config = dict(
    arch='unet',
    model='spectrogram enhancement model',
    hop_length=160,
    input='log_mel',
    max_grad_norm=1.0,
    max_steps=9100,
)
Rows from block 9, named by matrix and row number. Rows with one number belong to one channel. Each number is 200 + 30 x the weight over its row's rms, rounded and kept within 0 to 999. All counts start at 0. After the name is the row's rms in percent of the matrix's.
# convs0: first 3x3 conv (model.decb.0.1.convs.0.weight, 96x96x3x3, standardized in use), inputs 40-47, a 3x3 kernel for each
# convs1: second 3x3 conv (model.decb.0.1.convs.1.weight, 96x96x3x3, standardized in use, transposed), outputs 40-47, a 3x3 kernel for each
convs0.15,090,197,159,223,188,157,190,148,213,209,154,203,179,228,203,192,190,237,226,200,203,229,222,176,212,184,153,182,132,192,157,142,209,187,153,184,176,146,183,132,183,213,180,161,218,220,229,182,203,201,189,152,209,229,212,195,179,175,202,192,186,249,200,182,209,213,234,273,174,226,222,187,229
convs1.15,089,220,220,202,171,181,195,240,201,179,208,156,191,241,218,238,233,189,243,190,151,197,205,182,189,204,202,211,230,228,276,153,197,173,153,138,164,254,186,204,213,195,197,228,167,208,210,199,189,173,182,194,188,201,188,199,203,270,207,172,169,222,164,207,218,160,200,180,173,205,185,185,169
convs0.16,112,200,213,209,198,201,168,176,175,147,212,185,176,206,162,196,170,170,180,163,170,133,183,181,154,250,262,221,182,212,192,159,173,171,188,151,194,150,202,200,170,213,182,164,193,173,233,244,227,273,274,239,259,285,239,228,214,169,252,227,219,226,231,209,227,213,216,247,268,245,217,224,232
convs1.16,104,206,169,190,220,206,243,195,182,168,208,180,220,216,199,208,172,194,152,180,149,192,268,195,209,274,196,165,228,245,212,187,234,226,197,242,232,224,196,242,197,177,220,186,203,210,172,201,212,167,209,203,201,262,214,226,222,192,186,222,271,124,173,185,185,176,243,176,187,214,169,190,230
convs0.17,110,152,156,161,180,189,156,181,172,195,169,175,173,209,219,252,211,245,242,145,162,131,158,200,218,211,218,247,216,238,233,197,205,220,183,188,203,194,270,245,196,215,201,157,206,204,169,178,196,214,216,215,217,209,248,183,156,197,211,234,275,230,235,257,194,223,246,186,237,245,183,203,219
convs1.17,145,202,230,211,168,218,270,202,245,233,171,170,199,187,221,253,173,197,219,123,160,196,168,219,274,177,168,251,194,233,259,176,173,189,215,230,236,228,220,241,219,178,182,226,212,175,167,181,170,203,183,143,204,196,168,160,152,162,204,215,229,168,136,176,242,231,206,169,169,190,188,171,164
convs0.18,114,200,180,204,175,191,181,192,193,203,213,210,176,219,228,200,246,205,197,171,202,169,203,211,184,243,210,212,221,223,174,249,214,204,230,243,186,214,192,196,202,210,165,230,220,202,222,225,242,221,214,239,230,200,240,197,169,186,204,185,170,235,208,208,207,196,201,213,201,175,196,208,184
convs1.18,105,221,199,227,246,189,217,199,214,212,217,189,236,236,222,182,193,223,214,165,143,152,204,161,131,209,165,203,220,196,205,155,185,184,142,166,223,183,167,179,167,184,156,175,150,170,195,213,210,213,212,217,193,199,216,193,236,249,179,184,228,156,143,137,210,187,169,196,224,156,198,167,146
convs0.19,100,240,193,231,182,205,241,206,195,186,209,198,225,199,196,183,217,188,191,170,182,158,166,164,221,202,205,237,194,156,174,146,144,112,176,249,156,161,209,170,151,225,163,176,216,212,187,197,209,190,245,232,210,254,231,198,162,222,240,223,204,230,205,187,190,162,216,190,164,215,202,145,228
convs1.19,105,195,202,192,227,219,202,210,224,204,154,188,267,221,215,208,193,162,251,181,190,177,183,183,218,163,176,140,150,212,278,186,191,193,167,197,204,232,209,220,195,201,264,195,205,207,219,198,194,188,206,197,217,241,160,214,217,229,234,164,204,174,193,232,175,189,214,180,163,240,177,198,200
convs0.20,109,197,193,198,223,233,240,209,223,236,186,215,204,224,222,215,236,229,246,217,240,224,266,272,280,277,300,306,187,203,186,198,157,175,190,188,188,188,188,194,195,182,188,170,194,202,239,240,229,267,269,267,234,226,225,209,198,209,240,236,240,241,252,247,218,200,200,221,229,235,233,226,242
convs1.20,087,215,202,245,205,191,231,219,218,213,209,205,203,240,206,240,235,235,250,202,193,188,189,163,186,223,187,216,164,184,195,204,223,222,188,192,163,240,245,241,237,254,225,170,175,206,242,196,177,170,198,207,164,238,165,216,212,206,251,209,270,220,251,252,216,215,250,220,260,223,266,236,208
convs0.21,096,186,210,198,201,202,204,198,149,117,214,214,160,223,174,206,226,169,156,150,166,191,167,144,197,239,168,178,153,148,151,185,207,231,183,175,178,161,182,225,179,193,203,196,211,193,244,209,192,256,234,198,252,241,240,194,202,216,228,214,210,197,234,177,247,215,244,244,244,245,220,192,242
convs1.21,121,216,206,124,242,191,201,178,228,225,188,221,177,257,202,200,156,237,218,201,175,159,178,202,180,166,182,214,211,230,214,181,261,213,205,195,229,206,203,215,180,173,206,211,165,194,201,187,182,216,186,187,239,237,258,173,218,207,215,184,232,130,179,184,215,144,191,210,189,186,156,155,175
convs0.22,103,275,231,223,258,250,260,243,234,217,253,229,196,215,215,198,237,208,221,191,187,197,160,164,159,212,196,193,203,184,201,205,223,209,244,210,242,172,221,254,189,162,188,169,207,175,222,193,198,201,214,205,194,191,204,186,195,165,198,202,192,173,212,206,243,260,256,224,234,237,229,208,235
convs1.22,089,152,179,184,212,156,218,154,188,207,188,240,154,215,209,183,190,205,186,234,272,227,246,206,179,180,158,183,190,215,194,182,149,151,193,186,202,202,203,224,154,199,210,148,159,205,233,235,239,198,178,166,210,205,187,187,144,185,164,219,146,119,179,214,204,220,222,215,243,188,237,201,208
convs0.23,110,183,203,173,154,170,153,197,176,157,198,171,201,211,209,220,217,221,201,199,202,154,174,190,197,196,212,217,187,188,192,183,186,184,210,184,203,205,190,193,197,198,227,221,212,176,175,183,220,213,229,195,275,243,282,193,182,153,242,246,188,218,219,229,242,200,255,237,217,201,207,210,226
convs1.23,091,193,238,227,178,229,193,209,195,165,191,213,218,254,207,246,199,158,189,187,176,130,197,191,153,234,174,170,234,214,232,198,192,208,150,214,210,233,220,253,174,190,182,140,192,166,207,215,156,209,175,156,208,210,154,205,229,178,222,201,192,181,174,230,191,223,207,221,191,192,208,155,179
convs0.24,092,179,214,129,203,183,169,177,198,228,209,220,205,205,208,221,246,242,212,190,196,175,298,211,185,261,233,241,212,165,205,189,156,172,176,168,212,128,163,177,150,143,189,138,134,115,236,227,188,234,216,226,238,228,231,212,202,218,218,191,192,232,196,196,188,188,222,181,183,173,181,200,195
convs1.24,096,147,179,185,204,208,189,229,224,197,158,163,167,158,198,233,220,173,200,174,139,137,230,207,172,279,265,228,198,159,181,231,199,196,178,223,161,246,251,176,179,186,204,179,210,200,200,221,183,160,145,224,125,181,169,168,209,189,197,188,213,170,180,143,218,219,181,190,159,176,229,195,226
convs0.25,106,162,185,149,213,233,201,259,255,264,199,201,200,185,223,208,239,268,213,249,262,261,229,209,230,191,152,151,202,208,244,208,225,230,167,153,209,155,162,195,218,189,205,197,249,255,223,227,227,212,171,209,150,167,174,193,206,216,202,225,186,224,198,162,152,133,192,147,161,189,190,165,180
convs1.25,116,175,222,206,225,216,166,249,211,256,174,183,207,202,204,214,173,222,200,219,202,218,171,194,211,173,216,220,208,182,181,154,140,172,113,106,118,205,185,162,186,182,179,164,163,129,198,229,216,175,180,181,108,100,140,202,203,212,223,213,248,187,182,227,184,228,226,252,239,229,256,216,193
convs0.26,099,155,173,165,195,199,219,213,211,227,200,203,203,219,225,229,264,235,268,245,258,253,272,269,256,314,264,276,192,194,210,177,194,212,183,180,199,186,153,159,157,158,158,149,120,168,211,208,236,264,249,242,228,222,233,229,225,226,255,233,272,226,260,234,189,189,186,180,202,197,204,197,214
convs1.26,083,201,235,179,183,219,211,250,220,190,229,166,212,198,184,251,205,211,174,180,173,176,211,165,174,176,191,211,226,237,206,205,241,192,213,215,162,182,201,218,201,219,204,213,210,227,226,224,202,185,191,147,149,180,145,221,186,193,237,189,208,162,225,228,154,203,187,200,206,219,187,219,226
convs0.27,094,136,153,175,227,202,203,210,226,241,180,195,224,248,210,227,210,213,238,235,241,250,205,210,210,209,207,201,163,232,213,161,238,243,189,233,241,112,163,171,201,188,212,192,228,237,213,249,223,209,208,185,150,140,153,223,227,221,179,192,211,190,213,199,123,158,127,164,194,196,166,185,187
convs1.27,090,207,207,216,267,253,220,182,246,194,218,247,211,189,153,202,222,172,190,263,226,218,236,174,175,208,162,188,199,178,211,204,184,185,169,128,165,177,172,201,205,219,163,148,202,178,224,208,229,159,190,246,142,194,159,163,192,182,203,226,249,181,151,207,159,178,200,216,199,197,217,181,191
convs0.28,104,178,194,176,219,171,157,163,178,159,182,229,210,204,217,220,198,207,220,202,222,206,213,178,183,206,243,207,282,254,245,254,239,214,227,238,211,180,206,212,205,205,245,178,189,197,218,195,210,220,218,227,237,200,211,215,192,219,193,237,208,191,177,225,261,111,228,270,134,231,247,167,260
convs1.28,098,210,233,211,208,238,245,194,237,213,191,211,160,188,190,205,202,148,195,228,247,215,169,204,188,208,223,184,215,228,206,211,160,177,151,206,185,233,250,234,216,190,232,170,227,179,97,226,198,175,191,207,208,258,204,194,172,196,153,179,162,138,178,196,207,215,213,190,175,206,228,202,205
convs0.29,100,200,176,191,229,215,184,260,245,225,191,182,210,191,188,238,222,197,183,222,237,242,221,218,192,209,164,158,248,251,209,241,233,196,122,163,170,178,199,227,189,170,192,186,243,228,241,209,223,209,161,202,173,148,199,206,182,186,220,191,165,227,187,174,159,158,183,218,202,178,128,193,149
convs1.29,110,220,171,229,192,211,211,226,227,217,183,201,228,162,181,219,191,221,267,218,239,230,150,139,211,184,234,248,194,213,211,162,177,195,132,132,154,225,208,185,227,192,176,157,168,162,231,245,239,172,175,173,158,204,168,170,206,204,173,222,166,127,170,219,198,174,206,242,204,259,234,207,214
convs0.30,078,190,179,195,235,216,204,211,215,199,202,187,219,199,207,233,223,202,203,166,194,225,183,210,212,137,283,230,142,197,173,156,181,152,169,195,190,135,176,175,134,157,160,149,146,161,221,207,237,224,169,234,154,211,182,190,186,241,169,225,235,229,219,221,205,107,169,145,156,173,172,157,158
convs1.30,086,180,189,179,180,202,200,199,179,239,216,197,184,171,166,225,167,186,192,188,198,254,139,187,207,181,218,222,205,175,193,186,192,198,207,248,191,233,219,229,210,228,195,237,204,222,242,197,199,261,196,196,211,220,179,250,197,219,200,207,175,184,229,215,195,169,150,202,167,180,174,173,166
convs0.31,099,174,182,179,210,166,182,208,203,185,187,213,203,207,194,213,217,231,233,244,252,222,228,236,245,217,264,245,196,228,201,207,202,233,181,220,231,202,223,211,185,204,185,200,202,187,227,230,188,184,219,163,206,200,212,201,193,182,188,172,140,208,200,203,161,175,164,171,199,179,184,178,202
convs1.31,102,196,201,226,160,206,150,214,176,220,196,211,184,210,201,203,196,240,206,230,177,197,202,204,189,243,220,180,217,182,176,194,212,157,177,176,175,186,218,194,193,197,186,139,174,181,201,227,267,225,229,219,146,171,153,185,257,174,223,229,211,204,162,178,194,240,185,221,200,230,207,204,205
convs0.32,095,251,209,177,227,243,229,249,196,140,208,178,204,201,224,219,216,192,212,140,171,190,151,137,148,166,195,208,155,207,185,216,168,191,199,205,241,210,216,226,202,231,182,209,221,180,172,229,204,171,239,194,208,177,160,199,205,212,194,174,174,201,183,153,218,222,191,219,213,173,200,180,151
convs1.32,096,193,173,144,169,186,146,175,90,195,189,154,155,164,204,157,167,156,153,206,247,205,241,255,190,196,230,181,195,204,226,190,171,234,226,239,237,193,175,212,180,160,179,178,174,181,185,186,222,241,205,229,197,239,189,126,213,140,197,138,172,161,192,153,203,183,140,190,216,193,207,185,184
convs0.33,085,212,157,189,196,171,211,231,238,223,178,202,235,208,191,229,198,229,228,218,198,190,166,218,197,201,191,191,196,197,193,182,204,156,186,193,198,167,208,202,242,235,219,176,224,194,183,228,187,207,216,222,221,224,184,171,178,211,237,206,211,223,210,209,205,197,205,229,204,219,210,184,221
convs1.33,085,194,215,201,214,214,224,210,218,240,200,166,159,211,198,205,178,178,194,177,150,196,174,189,186,171,186,190,234,210,205,173,201,215,132,106,130,173,220,230,163,184,225,132,164,181,184,199,194,211,160,130,167,202,128,193,262,172,185,204,210,177,169,134,215,226,203,218,222,212,235,259,245
convs0.34,094,216,255,202,226,238,163,186,176,164,249,234,219,202,174,184,208,149,200,190,138,152,189,185,180,177,158,220,195,177,179,263,210,179,217,168,144,206,182,197,234,179,168,174,178,155,215,169,185,188,199,217,196,196,214,218,255,227,216,235,231,201,235,233,245,210,194,205,239,216,210,190,160
convs1.34,095,234,227,183,145,195,202,119,193,176,218,189,233,190,165,178,211,182,197,188,168,212,179,196,199,112,167,209,174,204,175,230,242,195,209,241,197,223,218,218,186,170,198,179,153,160,172,208,175,187,168,151,213,238,157,241,211,227,203,175,168,229,178,239,190,212,182,198,225,203,186,235,214
convs0.35,104,186,212,173,225,208,220,160,174,167,211,179,195,202,166,189,174,193,173,169,147,165,188,159,148,258,225,221,208,211,213,208,184,148,199,169,173,204,240,206,188,167,200,173,165,133,208,201,162,249,241,220,282,246,231,223,245,219,228,248,212,229,243,218,264,192,240,257,215,224,226,200,211
convs1.35,116,225,189,184,223,179,207,221,179,168,198,177,196,186,176,171,170,177,147,195,195,221,216,229,205,180,159,201,204,225,202,219,255,211,222,242,255,203,208,236,205,243,210,182,207,175,180,189,196,181,191,236,200,247,219,180,190,186,192,195,210,202,194,219,180,191,180,204,224,281,251,200,223
convs0.36,111,232,224,192,182,167,172,196,197,198,195,164,208,172,199,214,180,206,170,225,194,231,190,202,242,229,198,216,248,230,212,257,227,226,229,226,216,205,212,236,194,191,208,147,145,223,179,168,134,197,171,180,159,194,186,157,185,198,166,181,180,185,200,171,204,219,225,212,204,225,156,170,177
convs1.36,105,191,216,222,197,176,203,213,175,191,205,132,157,226,219,195,205,193,164,194,241,199,232,206,204,180,243,229,226,213,251,215,173,210,189,173,215,190,236,228,153,214,197,161,174,189,183,203,203,194,182,200,204,190,261,189,176,194,221,168,150,186,150,210,234,216,236,181,203,229,217,212,189
convs0.37,096,209,219,205,215,229,214,190,193,219,238,194,202,176,194,189,183,196,178,106,119,89,191,183,203,239,215,238,208,231,248,195,217,184,124,173,192,172,211,177,140,148,166,139,124,141,173,224,152,210,218,211,207,216,235,225,244,261,214,226,242,211,265,263,204,213,230,162,206,203,166,198,199
convs1.37,112,169,176,187,197,209,192,158,154,177,186,167,176,179,178,209,166,198,218,203,211,234,192,197,230,196,210,228,180,223,217,234,220,218,232,251,208,221,211,234,238,236,252,213,184,189,200,181,180,211,156,184,216,187,199,227,158,154,169,183,213,184,146,133,178,196,180,200,166,233,207,207,199
convs0.38,121,183,160,145,182,166,163,167,164,186,197,201,180,199,205,232,222,252,211,174,167,166,236,192,187,275,256,241,229,220,241,168,193,155,167,180,130,269,267,274,197,198,210,202,179,187,188,140,173,218,225,228,194,163,192,202,219,224,222,194,197,233,233,230,272,234,264,193,220,214,217,191,179
convs1.38,107,172,175,228,233,236,239,209,241,205,163,159,198,238,231,239,182,258,261,202,167,210,234,162,222,239,209,213,244,197,167,186,192,178,210,185,214,219,218,219,219,224,207,169,163,158,193,184,196,203,199,230,147,158,150,168,218,203,218,160,224,174,181,198,215,227,230,190,196,233,181,180,196
convs0.39,107,272,231,188,252,209,211,195,176,186,215,229,237,235,183,202,184,169,168,196,182,165,184,154,195,175,182,139,228,224,187,225,229,183,194,177,174,202,168,199,219,201,239,172,160,198,173,211,202,172,189,165,216,234,197,215,257,196,235,227,212,210,211,213,229,237,155,229,213,195,180,226,152
convs1.39,099,168,174,188,193,206,179,197,216,222,193,233,162,158,177,211,207,221,194,242,217,281,150,185,213,157,172,198,211,207,167,226,243,165,155,211,222,196,192,168,161,181,157,171,156,187,185,185,256,160,196,191,193,224,196,184,201,208,126,202,206,179,198,173,149,151,132,195,198,176,202,189,217
convs0.40,087,203,155,130,175,124,99,200,165,143,195,194,209,202,185,232,204,191,193,179,192,175,261,243,242,220,238,267,216,228,246,217,233,189,213,221,197,169,271,191,170,182,157,151,174,178,200,196,170,177,174,179,174,184,211,206,182,210,212,218,223,194,230,192,143,228,209,205,181,228,166,208,216
convs1.40,084,207,223,246,182,227,179,200,214,132,221,163,211,156,146,197,149,195,245,175,206,212,174,179,234,157,225,265,194,230,210,226,231,157,271,231,253,236,205,221,231,204,210,172,176,186,221,181,228,167,197,190,176,206,162,204,220,210,243,121,194,242,164,88,227,206,208,198,199,172,192,199,188
convs0.41,094,177,195,170,221,232,214,196,195,222,199,215,193,223,225,248,229,195,185,246,214,266,241,229,220,209,206,173,192,191,148,198,218,163,148,164,177,207,204,186,193,176,176,189,184,175,224,234,231,191,178,194,172,174,180,214,207,192,183,185,153,173,217,185,168,169,146,193,156,204,165,204,168
convs1.41,092,211,184,212,189,128,184,213,196,226,243,173,216,188,182,226,156,196,227,173,222,222,242,199,220,175,214,174,207,181,176,159,203,164,168,155,215,192,203,214,196,174,195,201,204,210,235,264,229,260,199,241,158,154,215,208,273,249,198,245,207,192,214,237,181,188,156,192,185,165,152,173,160
convs0.42,094,128,178,195,201,206,197,182,202,186,216,223,242,193,233,227,216,230,218,127,140,137,144,174,209,199,217,234,213,223,192,205,203,188,160,168,221,138,167,184,130,184,174,171,189,189,141,196,197,171,164,184,167,165,188,193,206,238,174,191,232,183,190,219,151,151,169,186,147,222,174,138,192
convs1.42,100,198,198,232,183,197,239,185,226,243,192,206,231,216,168,220,207,168,248,175,193,240,180,193,282,126,221,236,166,172,234,167,185,204,161,144,187,204,234,209,172,200,192,219,175,175,234,231,210,182,218,159,178,176,147,174,196,229,147,208,172,183,176,142,169,153,131,226,167,172,190,212,174
convs0.43,107,170,258,215,216,242,215,207,230,240,189,199,199,177,201,191,217,238,251,108,118,124,172,183,187,253,258,238,236,224,229,193,189,199,170,182,196,168,161,171,146,149,175,104,132,171,198,173,161,248,224,216,221,242,207,236,241,235,218,251,232,218,219,251,240,230,215,200,215,213,204,213,219
convs1.43,106,196,176,191,206,213,197,226,158,221,228,230,178,194,172,188,179,189,234,237,169,188,252,212,243,210,154,205,213,228,185,226,184,208,173,220,193,220,213,213,245,225,211,152,172,187,192,168,161,194,180,171,142,165,181,205,194,164,154,162,199,171,127,154,169,195,205,234,230,230,241,261,229
convs0.44,102,253,187,170,207,220,190,152,171,145,239,220,206,187,156,198,180,169,175,208,214,224,180,227,189,207,189,194,198,176,175,208,201,191,227,231,209,197,215,214,175,203,175,176,231,156,224,238,192,217,207,195,204,237,214,233,208,239,213,208,203,202,199,205,209,161,211,212,122,243,215,138,244
convs1.44,107,158,187,207,200,221,177,183,192,201,213,172,173,225,219,170,221,208,190,198,241,229,169,223,251,124,182,256,229,220,217,206,231,226,228,240,190,232,244,209,216,206,210,184,161,177,207,199,195,199,230,215,224,252,185,179,191,178,198,207,179,211,192,214,187,180,174,227,178,196,210,173,223
convs0.45,078,165,191,146,140,213,204,175,208,192,157,202,201,234,194,205,195,252,229,291,241,228,223,238,256,214,196,192,157,129,225,170,158,185,138,117,114,202,254,242,194,238,224,204,219,218,203,205,186,159,193,160,152,154,150,176,196,216,222,185,218,222,193,191,160,197,205,149,178,165,182,182,208
convs1.45,074,232,166,211,188,198,172,222,253,233,141,136,171,159,179,191,153,201,239,202,214,170,243,232,202,178,156,191,164,183,179,204,198,194,163,138,132,214,218,257,226,197,181,205,191,182,198,176,176,258,194,185,188,131,156,178,206,199,231,229,221,180,178,270,211,212,152,190,113,185,169,176,189
convs0.46,098,192,184,192,187,182,186,195,201,193,217,212,205,184,213,228,191,204,212,172,120,162,157,178,164,233,228,260,256,239,225,241,214,200,178,187,201,166,217,201,140,164,128,161,173,151,183,176,181,210,203,195,204,216,207,221,202,229,208,236,255,191,231,241,245,221,229,225,222,224,194,185,190
convs1.46,134,174,175,230,181,213,246,204,212,200,152,220,225,171,216,253,211,241,233,146,195,196,155,216,234,206,220,227,221,184,220,216,198,208,204,242,218,203,195,216,243,192,213,233,221,227,241,161,157,199,201,150,199,208,203,152,234,197,191,207,243,184,206,138,175,168,164,192,189,173,210,209,207
convs0.47,101,154,172,197,133,200,163,204,219,188,201,238,188,189,193,188,226,194,214,249,263,282,212,190,245,128,166,170,139,115,163,160,161,142,200,131,156,209,203,200,211,204,189,142,170,198,258,259,214,204,218,187,172,214,192,206,196,204,204,190,225,194,204,194,201,218,190,154,230,163,158,194,153
convs1.47,091,170,197,178,176,190,209,197,231,240,152,181,169,193,189,250,227,238,174,228,224,267,232,214,256,211,205,208,164,179,219,191,185,231,204,178,209,236,283,241,171,224,208,154,192,169,218,217,254,182,204,209,145,182,163,235,218,222,160,203,185,183,276,202,211,202,127,247,215,194,210,204,250
convs0.48,110,203,207,187,186,179,213,177,193,200,209,245,181,206,173,172,207,163,152,221,195,195,220,197,202,225,222,201,177,193,204,199,194,207,236,232,241,176,168,209,166,180,195,190,148,197,196,218,196,233,193,222,195,211,205,220,219,218,164,194,166,170,168,166,192,190,233,141,156,170,201,209,212
convs1.48,129,199,167,151,196,189,172,182,196,194,189,161,180,161,173,202,220,193,261,242,205,231,204,238,229,238,236,234,164,138,172,221,238,229,240,240,250,168,194,204,211,201,206,196,194,182,266,236,266,184,204,213,205,234,206,193,210,197,164,185,176,204,181,217,201,187,177,156,187,200,169,205,186
convs0.49,110,218,232,231,208,212,225,138,188,192,219,234,183,226,192,172,199,174,178,162,173,161,228,203,198,268,259,215,217,149,173,167,161,154,143,177,179,180,191,202,220,220,216,242,210,204,206,222,190,184,233,207,138,167,203,235,205,219,208,221,199,205,167,180,237,219,209,250,216,225,221,218,215
convs1.49,090,192,188,147,202,178,122,183,230,172,246,227,166,200,212,149,248,166,230,263,213,158,228,174,150,238,196,227,188,191,223,232,183,215,204,219,223,201,208,239,222,213,221,182,175,229,177,228,273,191,211,258,229,216,216,193,262,244,237,215,180,201,177,211,128,137,158,166,180,148,216,194,140
convs0.50,080,195,218,214,172,208,244,218,210,241,182,214,213,224,211,194,173,224,212,192,195,258,191,217,254,198,171,184,120,222,167,144,156,145,210,149,214,200,182,221,192,221,182,163,209,208,248,209,206,224,229,187,172,205,160,245,232,220,173,237,196,217,205,238,237,197,198,143,194,220,214,237,180
convs1.50,080,155,192,162,173,169,141,230,194,192,159,176,246,189,216,204,163,191,221,269,239,212,219,229,223,196,236,229,177,149,229,238,176,220,174,270,221,232,185,167,199,143,166,167,185,173,202,235,223,198,148,224,211,208,196,220,208,253,182,122,180,188,207,247,200,206,192,172,198,161,143,173,185
convs0.51,125,202,191,228,151,218,223,152,202,186,186,207,164,197,211,197,177,198,173,186,218,223,144,188,194,135,144,156,163,189,185,197,231,228,221,277,280,122,140,163,160,171,183,184,198,205,268,262,257,198,217,225,214,203,204,196,196,180,197,185,172,194,216,200,172,184,191,218,226,198,194,244,226
convs1.51,109,196,197,184,133,181,182,128,168,171,239,203,218,152,180,144,133,178,153,193,257,223,214,212,213,190,180,206,167,165,171,155,141,214,211,187,223,159,187,173,185,195,166,226,182,190,169,162,198,151,203,146,213,197,202,171,169,183,158,188,160,149,196,172,156,184,127,229,221,207,241,201,262
convs0.52,131,198,209,218,207,204,232,188,198,194,147,158,157,168,159,164,174,188,190,157,166,171,177,178,190,164,168,167,180,178,180,183,215,216,206,211,218,213,205,203,204,195,189,190,199,195,235,238,244,238,247,240,216,199,200,139,168,165,157,152,150,157,178,166,159,160,180,155,167,183,159,163,184
convs1.52,139,181,192,201,141,195,207,171,221,217,239,179,205,173,186,180,199,179,172,187,209,203,200,214,195,182,187,175,173,195,186,193,171,196,220,209,214,215,231,234,209,248,230,221,226,226,169,172,188,195,235,214,200,254,235,206,221,213,228,257,225,228,224,239,219,199,207,230,226,220,229,213,229
convs0.53,120,230,235,220,215,208,211,206,195,176,226,231,208,210,182,178,164,205,210,165,215,209,108,134,160,134,151,171,135,139,187,190,208,213,198,213,243,165,160,172,160,193,196,153,224,200,176,155,155,160,153,172,216,186,193,274,231,199,235,226,212,225,215,204,228,174,205,255,227,219,232,197,245
convs1.53,115,173,185,155,154,130,116,156,134,161,202,212,195,191,184,205,158,163,155,217,216,216,175,214,187,173,167,198,188,208,196,197,192,205,190,222,233,164,176,153,143,170,169,161,174,164,168,200,191,205,168,178,251,241,235,212,218,226,166,188,189,193,156,169,196,152,163,189,180,208,202,205,215
convs0.54,107,229,263,232,226,229,208,205,200,214,239,208,183,188,174,150,181,181,175,100,156,120,97,144,144,188,196,201,240,251,231,217,213,234,202,210,203,205,226,231,190,211,213,182,193,179,182,166,150,201,198,191,228,218,246,218,241,255,218,240,224,226,194,235,249,207,253,245,203,215,190,234,229
convs1.54,121,186,215,202,182,200,178,209,181,164,185,248,200,215,192,202,187,187,232,216,228,204,175,215,177,153,158,211,218,212,203,229,249,210,186,250,190,201,146,222,204,180,201,187,133,156,179,178,184,208,205,206,237,219,214,193,192,237,160,163,188,197,183,173,183,154,177,179,187,181,223,219,187
convs0.55,089,200,235,187,229,245,235,149,227,202,193,236,218,191,196,222,209,206,201,192,181,154,226,172,197,274,252,251,171,220,219,186,98,135,172,158,167,215,218,192,219,202,182,180,170,239,233,172,159,186,181,209,254,235,161,231,203,215,217,226,230,246,218,255,211,245,255,204,165,204,259,208,204
convs1.55,078,203,178,178,155,155,168,209,229,204,232,163,166,230,196,206,210,219,207,180,189,202,281,199,184,230,217,212,177,201,197,197,233,231,186,233,251,212,174,212,229,187,190,198,187,193,175,247,189,169,192,222,193,201,191,203,192,199,203,123,179,164,222,163,168,148,240,196,196,190,228,204,165
convs0.56,114,236,223,234,209,241,229,185,202,222,239,227,191,193,178,179,175,144,187,166,167,112,193,165,128,255,235,188,237,186,221,192,211,183,205,193,169,210,193,212,203,220,201,229,179,164,191,193,142,253,239,211,250,231,242,218,233,217,231,218,208,233,226,249,225,222,209,229,208,190,230,203,234
convs1.56,120,148,187,152,194,157,191,202,157,171,200,192,216,178,180,189,138,228,227,271,228,215,223,183,161,209,158,207,232,218,229,199,230,196,211,246,235,189,203,208,172,192,198,162,214,160,180,189,202,205,209,202,189,236,248,141,169,206,182,238,218,159,163,224,147,151,153,169,163,178,168,186,169
convs0.57,106,225,214,241,167,172,184,179,184,181,230,224,195,194,193,175,183,174,164,243,224,192,293,248,199,245,260,225,184,183,158,188,174,204,198,242,216,213,219,237,168,175,187,236,175,195,240,227,205,248,233,222,206,219,202,235,246,232,216,193,165,190,179,173,217,220,225,201,218,174,223,241,210
convs1.57,097,213,217,171,211,185,183,190,183,203,213,185,223,253,195,168,208,193,203,258,259,175,262,223,168,251,229,157,173,204,169,196,213,196,210,223,247,202,169,207,205,222,233,205,217,226,214,214,265,232,208,250,213,224,222,203,195,185,255,198,168,175,167,185,183,174,176,190,162,191,191,206,193
convs0.58,092,192,198,237,187,195,210,191,204,211,209,210,213,198,229,195,203,236,193,256,287,267,206,218,245,155,175,237,231,183,201,212,229,196,229,210,224,203,227,287,214,216,250,203,201,181,217,252,214,225,244,231,183,179,185,204,186,150,238,257,205,193,225,227,225,182,173,180,188,197,174,203,189
convs1.58,072,262,236,190,195,218,227,216,177,206,146,137,177,180,189,224,201,129,207,185,198,192,158,193,183,247,176,151,197,239,168,208,202,161,220,193,221,182,144,205,178,169,191,155,175,172,240,225,224,233,204,255,167,217,193,151,237,209,184,235,242,245,173,168,216,214,214,228,224,236,196,222,230
convs0.59,082,203,203,174,207,219,242,184,239,194,214,212,210,224,182,211,193,189,195,195,239,229,161,219,244,234,267,229,217,188,204,185,139,178,145,159,188,175,198,183,167,206,188,194,187,179,205,169,154,216,206,195,162,196,186,180,178,178,242,197,238,211,207,266,185,210,199,226,198,177,178,197,250
convs1.59,070,142,165,187,162,175,228,122,184,180,229,206,238,173,218,174,185,241,229,235,215,177,195,254,241,245,202,250,207,186,258,203,193,243,233,218,180,233,156,187,195,177,240,178,212,214,185,164,198,205,204,213,226,213,194,231,136,176,164,171,200,136,238,82,139,223,153,253,208,194,250,236,234
convs0.60,100,175,183,169,178,164,135,210,180,178,187,201,194,191,246,220,229,217,205,183,206,173,214,195,183,247,186,246,248,274,209,235,230,202,174,186,197,205,248,201,166,187,213,164,198,123,208,201,205,204,167,201,208,228,186,217,204,225,197,202,220,213,226,252,176,209,167,224,230,185,200,240,191
convs1.60,089,153,221,191,209,146,132,161,165,172,202,159,158,190,191,253,153,188,202,225,224,258,172,222,236,265,237,248,212,201,240,198,216,197,193,207,229,185,189,165,159,175,161,178,166,129,157,199,218,159,199,193,156,207,207,189,185,157,137,164,175,125,140,168,191,172,142,209,227,137,223,169,201
convs0.61,081,210,162,195,219,135,209,204,139,226,245,201,248,197,188,214,231,170,194,202,202,192,213,230,247,224,250,232,178,205,204,224,169,244,196,176,166,255,190,239,249,203,140,180,217,210,219,196,170,249,235,233,200,229,246,223,252,226,265,211,234,215,213,209,196,215,206,204,239,212,221,210,222
convs1.61,079,216,192,222,217,185,198,153,215,213,219,138,187,195,207,168,152,206,169,246,246,279,179,180,229,235,189,173,232,209,185,170,237,189,243,235,258,198,235,208,184,224,210,176,184,195,240,248,239,226,210,179,233,265,211,174,159,235,197,172,224,166,153,176,177,159,162,216,251,213,235,204,208